Rows from block 7 of the text encoder of a small contrastive image-text model, named by matrix and row number. Rows with one number belong to one neuron. Each number is 50 + 10 x the weight over its row's rms, rounded and kept within 0 to 99. All counts start at 0.
Before each neuron's rows are labels from the 100 texts, of 14848, where the neuron reaches its highest value: "tokens" is the input token at the peak. Only what is clearly more common there than usual is listed. The data: short English words printed on busy colour backdrops.
# fc1: MLP up (text_encoder.blocks.7.mlp.fc1.weight, 384x128), inputs 0-63
# fc2: MLP down (text_encoder.blocks.7.mlp.fc2.weight, 128x384, transposed), outputs 0-63

tokens: "net"; "wax"
fc1.281:65 35 50 84 50 50 50 71 34 66 50 50 50 50 50 50 50 35 50 50 50 50 36 30 32 50 50 38 50 50 50 50 50 50 34 50 50 19 50 50 50 50 31 50 50 16 50 50 62 50 50 50 50 31 50 50 50 50 61 50 50 84 50 50
fc2.281:50 34 34 50 50 40 50 50 59 40 50 50 50 50 50 50 50 50 50 50 50 50 42 50 50 50 50 50 50 50 50 68 50 20 50 50 50 50 50 50 50 65 50 63 50 72 50 50 50 50 50 50 50 41 50 72 50 50 34 50 67 50 38 30

tokens: "<end>"
fc1.88:72 50 32 50 68 50 79 50 50 50 50 77 50 62 68 50 74 39 50 82 50 50 50 50 50 38 70 37 50 50 50 50 64 50 50 36 63 50 50 64 50 50 32 28 50 50 63 50 67 50 50 50 33 50 50 50 50 50 50 50 50 50 50 50
fc2.88:50 50 50 64 71 50 50 50 50 50 50 50 50 50 50 50 50 50 50 50 50 68 67 50 33 50 50 50 50 50 50 50 50 50 50 50 50 34 50 50 50 50 62 50 38 13 50 50 50 50 50 33 50 50 50 50 59 50 50 50 32 50 73 69

tokens: "bus"; "seed"
fc1.371:65 50 50 65 65 50 50 79 50 67 50 66 50 73 50 50 50 34 50 50 50 50 37 37 26 50 69 50 31 50 50 50 50 73 50 50 50 50 50 50 50 50 34 50 37 32 50 50 50 50 50 50 50 50 50 50 50 50 50 50 50 62 50 50
fc2.371:50 41 38 50 50 43 50 50 58 50 50 50 50 50 50 50 50 50 50 50 50 50 50 50 50 50 50 50 50 50 50 63 50 07 50 50 50 50 50 50 50 69 50 61 50 50 50 50 50 36 50 50 50 37 50 83 50 50 27 50 50 50 33 36

tokens: "girl"; "nail"
fc1.308:50 50 50 75 50 50 50 50 50 50 50 50 28 50 50 50 50 34 50 50 35 50 50 50 50 50 50 35 50 24 28 75 50 50 32 50 35 17 50 50 50 50 50 50 50 50 50 50 78 50 50 50 50 50 50 27 28 50 50 36 24 77 50 50
fc2.308:50 35 35 35 50 39 50 50 60 50 50 50 50 50 50 50 50 50 50 50 50 50 50 41 50 50 50 50 50 50 50 65 50 19 50 43 50 50 50 50 59 69 50 65 50 70 50 50 50 36 50 50 50 39 50 74 50 50 50 50 66 50 39 35

tokens: "cook"; "rock"
fc1.77:50 37 34 50 50 92 50 50 50 50 50 50 50 31 50 82 50 32 38 63 50 50 50 50 50 50 50 50 50 50 50 50 50 50 50 33 62 50 50 50 50 50 50 30 50 50 50 50 50 50 50 50 28 50 50 50 21 50 50 50 33 50 50 50
fc2.77:50 50 50 17 50 50 50 50 50 50 50 50 50 50 50 50 50 50 50 50 50 50 50 50 50 50 50 29 50 50 69 50 50 50 50 50 50 50 35 50 50 50 50 50 50 50 50 31 50 50 50 50 50 50 50 50 50 50 50 50 50 50 19 50

tokens: "wax"; "net"
fc1.346:71 50 50 50 50 50 70 50 50 50 50 50 34 50 50 50 50 30 50 35 50 50 50 18 50 50 70 50 50 50 37 50 50 80 50 50 33 16 50 50 50 50 50 50 50 50 36 50 65 50 50 50 50 50 50 50 18 50 50 50 50 76 50 50
fc2.346:50 39 41 28 50 50 50 50 59 50 50 50 50 50 50 50 50 50 50 50 50 40 50 50 50 50 50 50 50 50 50 59 50 15 50 50 50 63 50 50 50 61 50 58 50 78 50 50 50 41 50 50 50 38 50 76 50 50 33 50 72 50 34 39

tokens: "fish"; "left"
fc1.375:50 36 50 70 50 50 50 50 50 50 50 73 50 50 50 50 50 50 65 50 50 50 50 50 27 50 75 50 50 50 33 50 50 97 50 50 27 16 50 50 50 50 50 50 50 50 50 64 50 50 50 34 50 50 50 19 50 50 50 50 50 71 50 25
fc2.375:50 50 38 33 50 40 50 50 59 50 50 50 50 50 50 50 50 50 50 50 50 43 42 42 50 50 50 50 50 50 50 65 50 13 50 50 50 50 50 50 50 68 50 65 50 75 50 50 50 35 50 50 50 40 50 75 42 50 50 50 66 50 50 36

tokens: "pull"; "full"
fc1.13:50 50 50 50 50 50 64 61 37 50 50 50 50 50 65 50 50 60 50 50 50 50 26 50 61 50 50 50 39 28 50 50 50 50 29 50 41 50 50 50 61 50 50 50 62 69 50 50 50 50 50 50 61 50 50 50 16 67 50 66 60 50 50 50
fc2.13:27 63 50 27 50 50 50 50 50 50 50 21 61 50 50 31 50 50 50 50 50 50 69 74 64 50 50 50 50 69 62 36 50 22 50 50 50 50 50 50 27 50 50 50 50 50 50 34 50 50 50 50 50 50 50 50 50 59 50 50 50 50 50 72

tokens: "wind"
fc1.291:50 33 50 50 50 50 50 67 50 50 50 50 26 72 50 63 67 61 50 50 50 50 50 50 50 50 50 63 67 50 22 50 50 76 50 50 50 24 39 50 59 50 50 61 50 50 50 50 50 50 50 40 50 41 66 50 50 50 50 50 50 84 50 50
fc2.291:50 72 50 50 50 72 50 50 38 50 95 73 50 17 50 50 50 50 50 50 50 50 50 50 50 50 50 50 50 50 50 50 50 50 50 50 50 50 68 50 41 50 50 50 50 27 50 50 50 50 50 50 50 73 50 23 50 50 50 50 50 50 74 50

tokens: "army"; "pull"
fc1.131:50 50 50 50 50 50 60 59 36 50 37 50 50 50 50 50 50 50 50 50 50 50 41 50 65 61 50 63 50 34 36 50 50 50 40 50 50 50 50 50 50 50 50 66 50 50 50 62 50 50 33 65 74 50 50 31 35 50 38 50 70 62 50 50
fc2.131:50 50 50 06 50 50 50 50 50 50 76 19 50 50 50 50 50 50 50 50 50 50 50 72 79 50 50 70 66 50 50 50 50 00 50 50 63 50 50 50 26 89 50 50 50 50 50 50 50 50 50 50 50 50 50 50 50 50 50 50 50 50 50 50

tokens: "ink"; "tail"
fc1.260:50 50 50 50 50 50 73 39 50 50 40 50 50 34 60 61 59 50 34 50 69 50 41 50 50 50 50 30 78 32 36 50 64 50 35 50 61 50 65 40 50 50 21 50 50 68 43 50 50 50 50 50 50 50 64 41 34 60 40 65 50 50 35 50
fc2.260:50 58 64 69 50 50 62 41 50 50 64 50 50 50 50 50 40 50 33 67 50 50 50 50 66 50 50 50 50 50 50 50 65 86 50 60 50 50 50 50 50 33 50 35 50 22 50 50 30 50 39 50 50 65 50 50 50 50 76 62 50 39 50 50

tokens: "bath"; "park"
fc1.287:50 37 50 69 50 50 50 60 50 50 50 71 34 50 50 50 50 50 50 50 50 62 50 50 30 50 50 38 50 50 50 50 50 84 30 50 50 17 50 66 50 50 50 50 50 50 50 50 64 50 50 38 50 50 50 33 50 70 50 50 50 66 71 50
fc2.287:50 37 36 32 50 36 50 50 59 50 50 50 50 50 50 50 50 50 50 50 50 43 50 50 50 50 50 50 50 50 50 64 50 17 50 50 50 61 50 50 50 67 50 63 50 74 50 50 50 39 50 50 50 38 50 76 50 50 34 50 68 50 36 35

tokens: "nut"; "hill"
fc1.106:50 50 50 50 50 66 63 81 39 75 50 50 50 50 50 50 50 50 33 50 50 50 27 50 60 63 50 50 50 35 35 50 50 50 27 50 50 50 50 50 67 50 35 69 66 50 50 50 50 50 35 50 61 28 50 50 50 50 36 50 50 72 50 50
fc2.106:50 32 50 50 50 50 50 50 50 50 50 73 50 50 50 50 50 50 50 50 50 50 50 32 50 50 50 32 50 50 50 50 50 50 50 50 74 50 50 34 50 50 50 50 67 50 50 50 50 50 50 50 50 50 50 50 50 50 50 50 50 25 50 32

tokens: "eye"; "bus"
fc1.19:50 50 33 81 50 50 50 78 40 61 61 50 50 29 50 50 50 50 50 50 50 50 30 50 50 50 71 50 37 50 50 50 50 50 50 37 40 33 50 63 50 50 20 60 50 50 50 43 63 50 38 50 50 50 64 50 28 50 50 50 50 50 50 50
fc2.19:50 50 50 99 50 50 50 50 50 50 50 70 50 50 50 50 50 50 50 50 50 50 50 50 50 50 77 50 50 50 50 50 50 50 50 50 50 50 50 50 50 50 50 25 50 50 50 50 50 50 50 50 50 50 50 50 50 50 72 50 50 28 50 50

tokens: "neck"; "rock"
fc1.84:50 36 34 50 50 83 50 50 50 72 50 80 50 50 50 97 50 50 35 50 50 50 50 50 50 50 50 28 67 50 50 50 50 50 50 50 82 67 28 50 50 50 50 50 63 50 50 50 50 50 50 50 50 50 66 50 35 64 50 50 50 50 31 50
fc2.84:50 50 50 31 50 15 37 64 65 35 50 34 50 67 50 29 50 50 74 35 50 50 50 50 50 50 29 50 50 64 50 50 50 50 69 50 40 50 50 50 39 50 50 82 50 50 50 50 50 50 63 50 66 39 32 50 61 50 33 50 50 50 50 50

tokens: "pen"; "tea"
fc1.170:50 50 50 74 50 50 50 50 50 50 50 74 50 50 50 50 50 34 50 50 50 50 32 27 33 50 68 50 50 50 36 67 50 90 50 50 50 29 50 50 50 50 50 50 50 50 50 50 50 50 50 35 50 50 63 22 50 50 74 50 50 50 50 26
fc2.170:50 37 39 50 50 50 50 50 50 50 40 50 50 50 50 50 50 50 50 50 50 50 50 50 50 50 50 41 50 50 50 50 50 09 50 50 50 66 50 50 50 64 50 50 50 85 50 50 50 50 50 50 50 35 50 75 50 50 29 50 65 50 28 42

tokens: "hill"; "nut"
fc1.168:50 50 50 50 50 64 50 50 50 50 50 62 59 50 50 60 59 50 39 69 58 50 24 41 50 43 50 50 50 18 23 50 63 50 29 50 50 50 50 50 50 50 25 50 50 68 50 58 50 50 27 50 50 50 61 40 31 50 50 59 39 62 50 50
fc2.168:60 67 56 50 50 60 62 50 50 50 69 50 39 32 58 50 50 50 50 59 50 50 50 50 50 60 50 68 50 38 50 50 50 73 38 50 50 36 68 56 50 41 50 50 50 26 60 60 39 50 39 39 50 68 50 34 50 61 64 50 43 50 71 50

tokens: "tail"; "taxi"
fc1.225:50 50 50 50 50 65 68 50 50 50 50 50 36 32 61 50 67 50 50 72 50 50 50 50 50 39 50 26 64 29 50 50 50 50 35 50 64 50 50 50 50 50 50 35 61 68 50 69 50 50 50 50 41 50 66 34 50 50 50 63 50 50 50 50
fc2.225:50 64 75 50 50 50 50 50 50 44 64 37 40 50 50 50 50 50 50 50 37 50 50 50 50 50 50 71 50 50 50 50 50 75 50 61 41 29 63 50 50 41 50 50 50 14 57 61 34 50 50 50 50 61 50 30 50 60 50 50 50 50 73 50

tokens: "<end>"
fc1.322:50 29 40 75 66 50 50 72 50 50 31 63 63 50 50 50 65 41 50 50 50 50 50 50 50 50 64 22 50 50 50 50 50 50 50 50 50 42 50 50 62 60 50 50 50 71 50 50 64 50 50 50 50 28 50 20 50 50 50 64 50 69 50 50
fc2.322:50 37 41 50 50 50 50 50 62 50 35 50 50 50 50 50 50 50 50 50 50 50 50 50 50 50 50 50 50 50 50 63 50 07 50 50 50 50 50 50 50 68 50 63 50 86 50 50 59 50 50 50 50 26 50 66 50 50 20 50 62 50 31 50

tokens: "<end>"
fc1.234:66 50 31 50 68 50 50 50 50 63 50 50 50 29 36 76 61 50 29 50 50 50 50 50 33 50 64 50 50 50 79 70 50 50 31 21 77 50 50 50 50 66 50 35 50 50 50 50 50 31 50 50 50 50 50 50 50 63 50 50 36 50 50 50
fc2.234:36 73 50 50 50 64 50 50 34 50 50 50 50 50 50 50 33 50 50 50 50 50 50 86 50 50 50 50 50 50 66 35 50 50 50 50 50 50 50 50 22 50 50 50 50 50 50 36 50 50 50 50 50 50 50 30 50 50 50 50 50 50 50 67

tokens: "cart"
fc1.300:63 50 50 61 36 50 50 50 50 50 35 50 26 38 50 50 65 50 50 64 50 24 50 40 60 38 50 50 39 50 50 61 50 50 50 50 50 50 67 40 50 50 65 50 50 50 50 70 50 50 60 33 50 50 50 40 28 50 50 50 64 50 64 50
fc2.300:50 68 66 50 50 50 50 50 50 50 50 50 50 50 50 37 32 50 50 50 50 59 59 73 50 50 33 70 50 50 66 32 50 50 50 50 50 50 50 50 39 29 50 50 50 50 50 50 50 50 50 50 50 62 50 36 50 50 50 50 33 50 64 70

tokens: "hill"; "full"
fc1.102:50 39 50 50 50 50 50 50 50 61 50 50 50 50 50 50 50 50 38 68 50 50 34 50 61 50 39 61 72 32 50 59 50 50 35 50 65 50 50 50 50 50 37 50 50 50 50 50 50 50 31 50 50 33 50 50 35 62 50 59 63 50 67 50
fc2.102:40 50 38 30 50 50 50 32 50 50 50 37 50 50 50 50 50 50 50 50 50 50 50 76 50 50 50 50 63 50 64 50 50 16 50 50 76 74 50 34 27 50 50 50 50 68 50 41 37 50 50 62 41 50 50 50 50 50 50 50 50 39 29 50

tokens: "green"; "clock"
fc1.89:50 50 50 39 50 50 50 50 39 60 60 50 60 50 36 63 50 50 35 40 50 64 50 50 50 67 50 50 35 50 50 50 35 50 50 50 41 50 29 64 50 50 41 59 71 59 50 50 76 30 34 61 50 50 63 74 61 61 50 29 50 50 39 50
fc2.89:39 50 63 25 39 39 34 50 50 36 50 39 65 69 50 41 29 50 50 39 50 50 50 59 50 50 26 58 38 62 61 40 50 65 66 50 57 59 50 50 31 38 50 50 50 50 50 50 38 50 50 63 50 61 50 50 60 50 68 50 50 32 50 60

tokens: "girl"; "nail"
fc1.127:50 50 50 72 63 72 70 67 50 50 50 65 50 50 50 50 50 50 50 50 50 50 50 50 29 64 50 50 50 50 50 50 50 50 50 32 26 50 50 68 50 50 50 50 50 14 50 50 50 63 30 50 81 50 50 20 50 50 50 50 50 69 50 50
fc2.127:50 31 32 50 50 43 50 59 57 50 50 50 50 50 50 50 50 50 50 50 50 50 39 34 50 50 50 39 50 50 43 63 50 27 50 50 50 50 42 50 66 69 50 59 50 50 50 50 50 50 50 50 50 39 50 73 50 50 39 50 63 43 39 32

tokens: "bus"; "cup"
fc1.226:50 50 50 68 50 66 50 50 36 71 50 50 50 50 50 50 40 62 35 50 50 37 17 50 50 64 50 50 39 38 50 50 50 50 50 28 28 26 50 50 50 50 33 50 50 50 50 50 50 38 50 50 50 50 50 50 29 50 50 50 50 50 50 50
fc2.226:50 42 37 50 50 50 50 50 50 50 50 50 50 50 50 67 70 50 50 50 50 35 50 50 50 66 67 50 50 28 36 65 50 24 50 50 50 50 50 50 50 68 50 50 50 62 50 50 50 50 31 50 50 39 50 50 28 74 50 50 63 50 38 26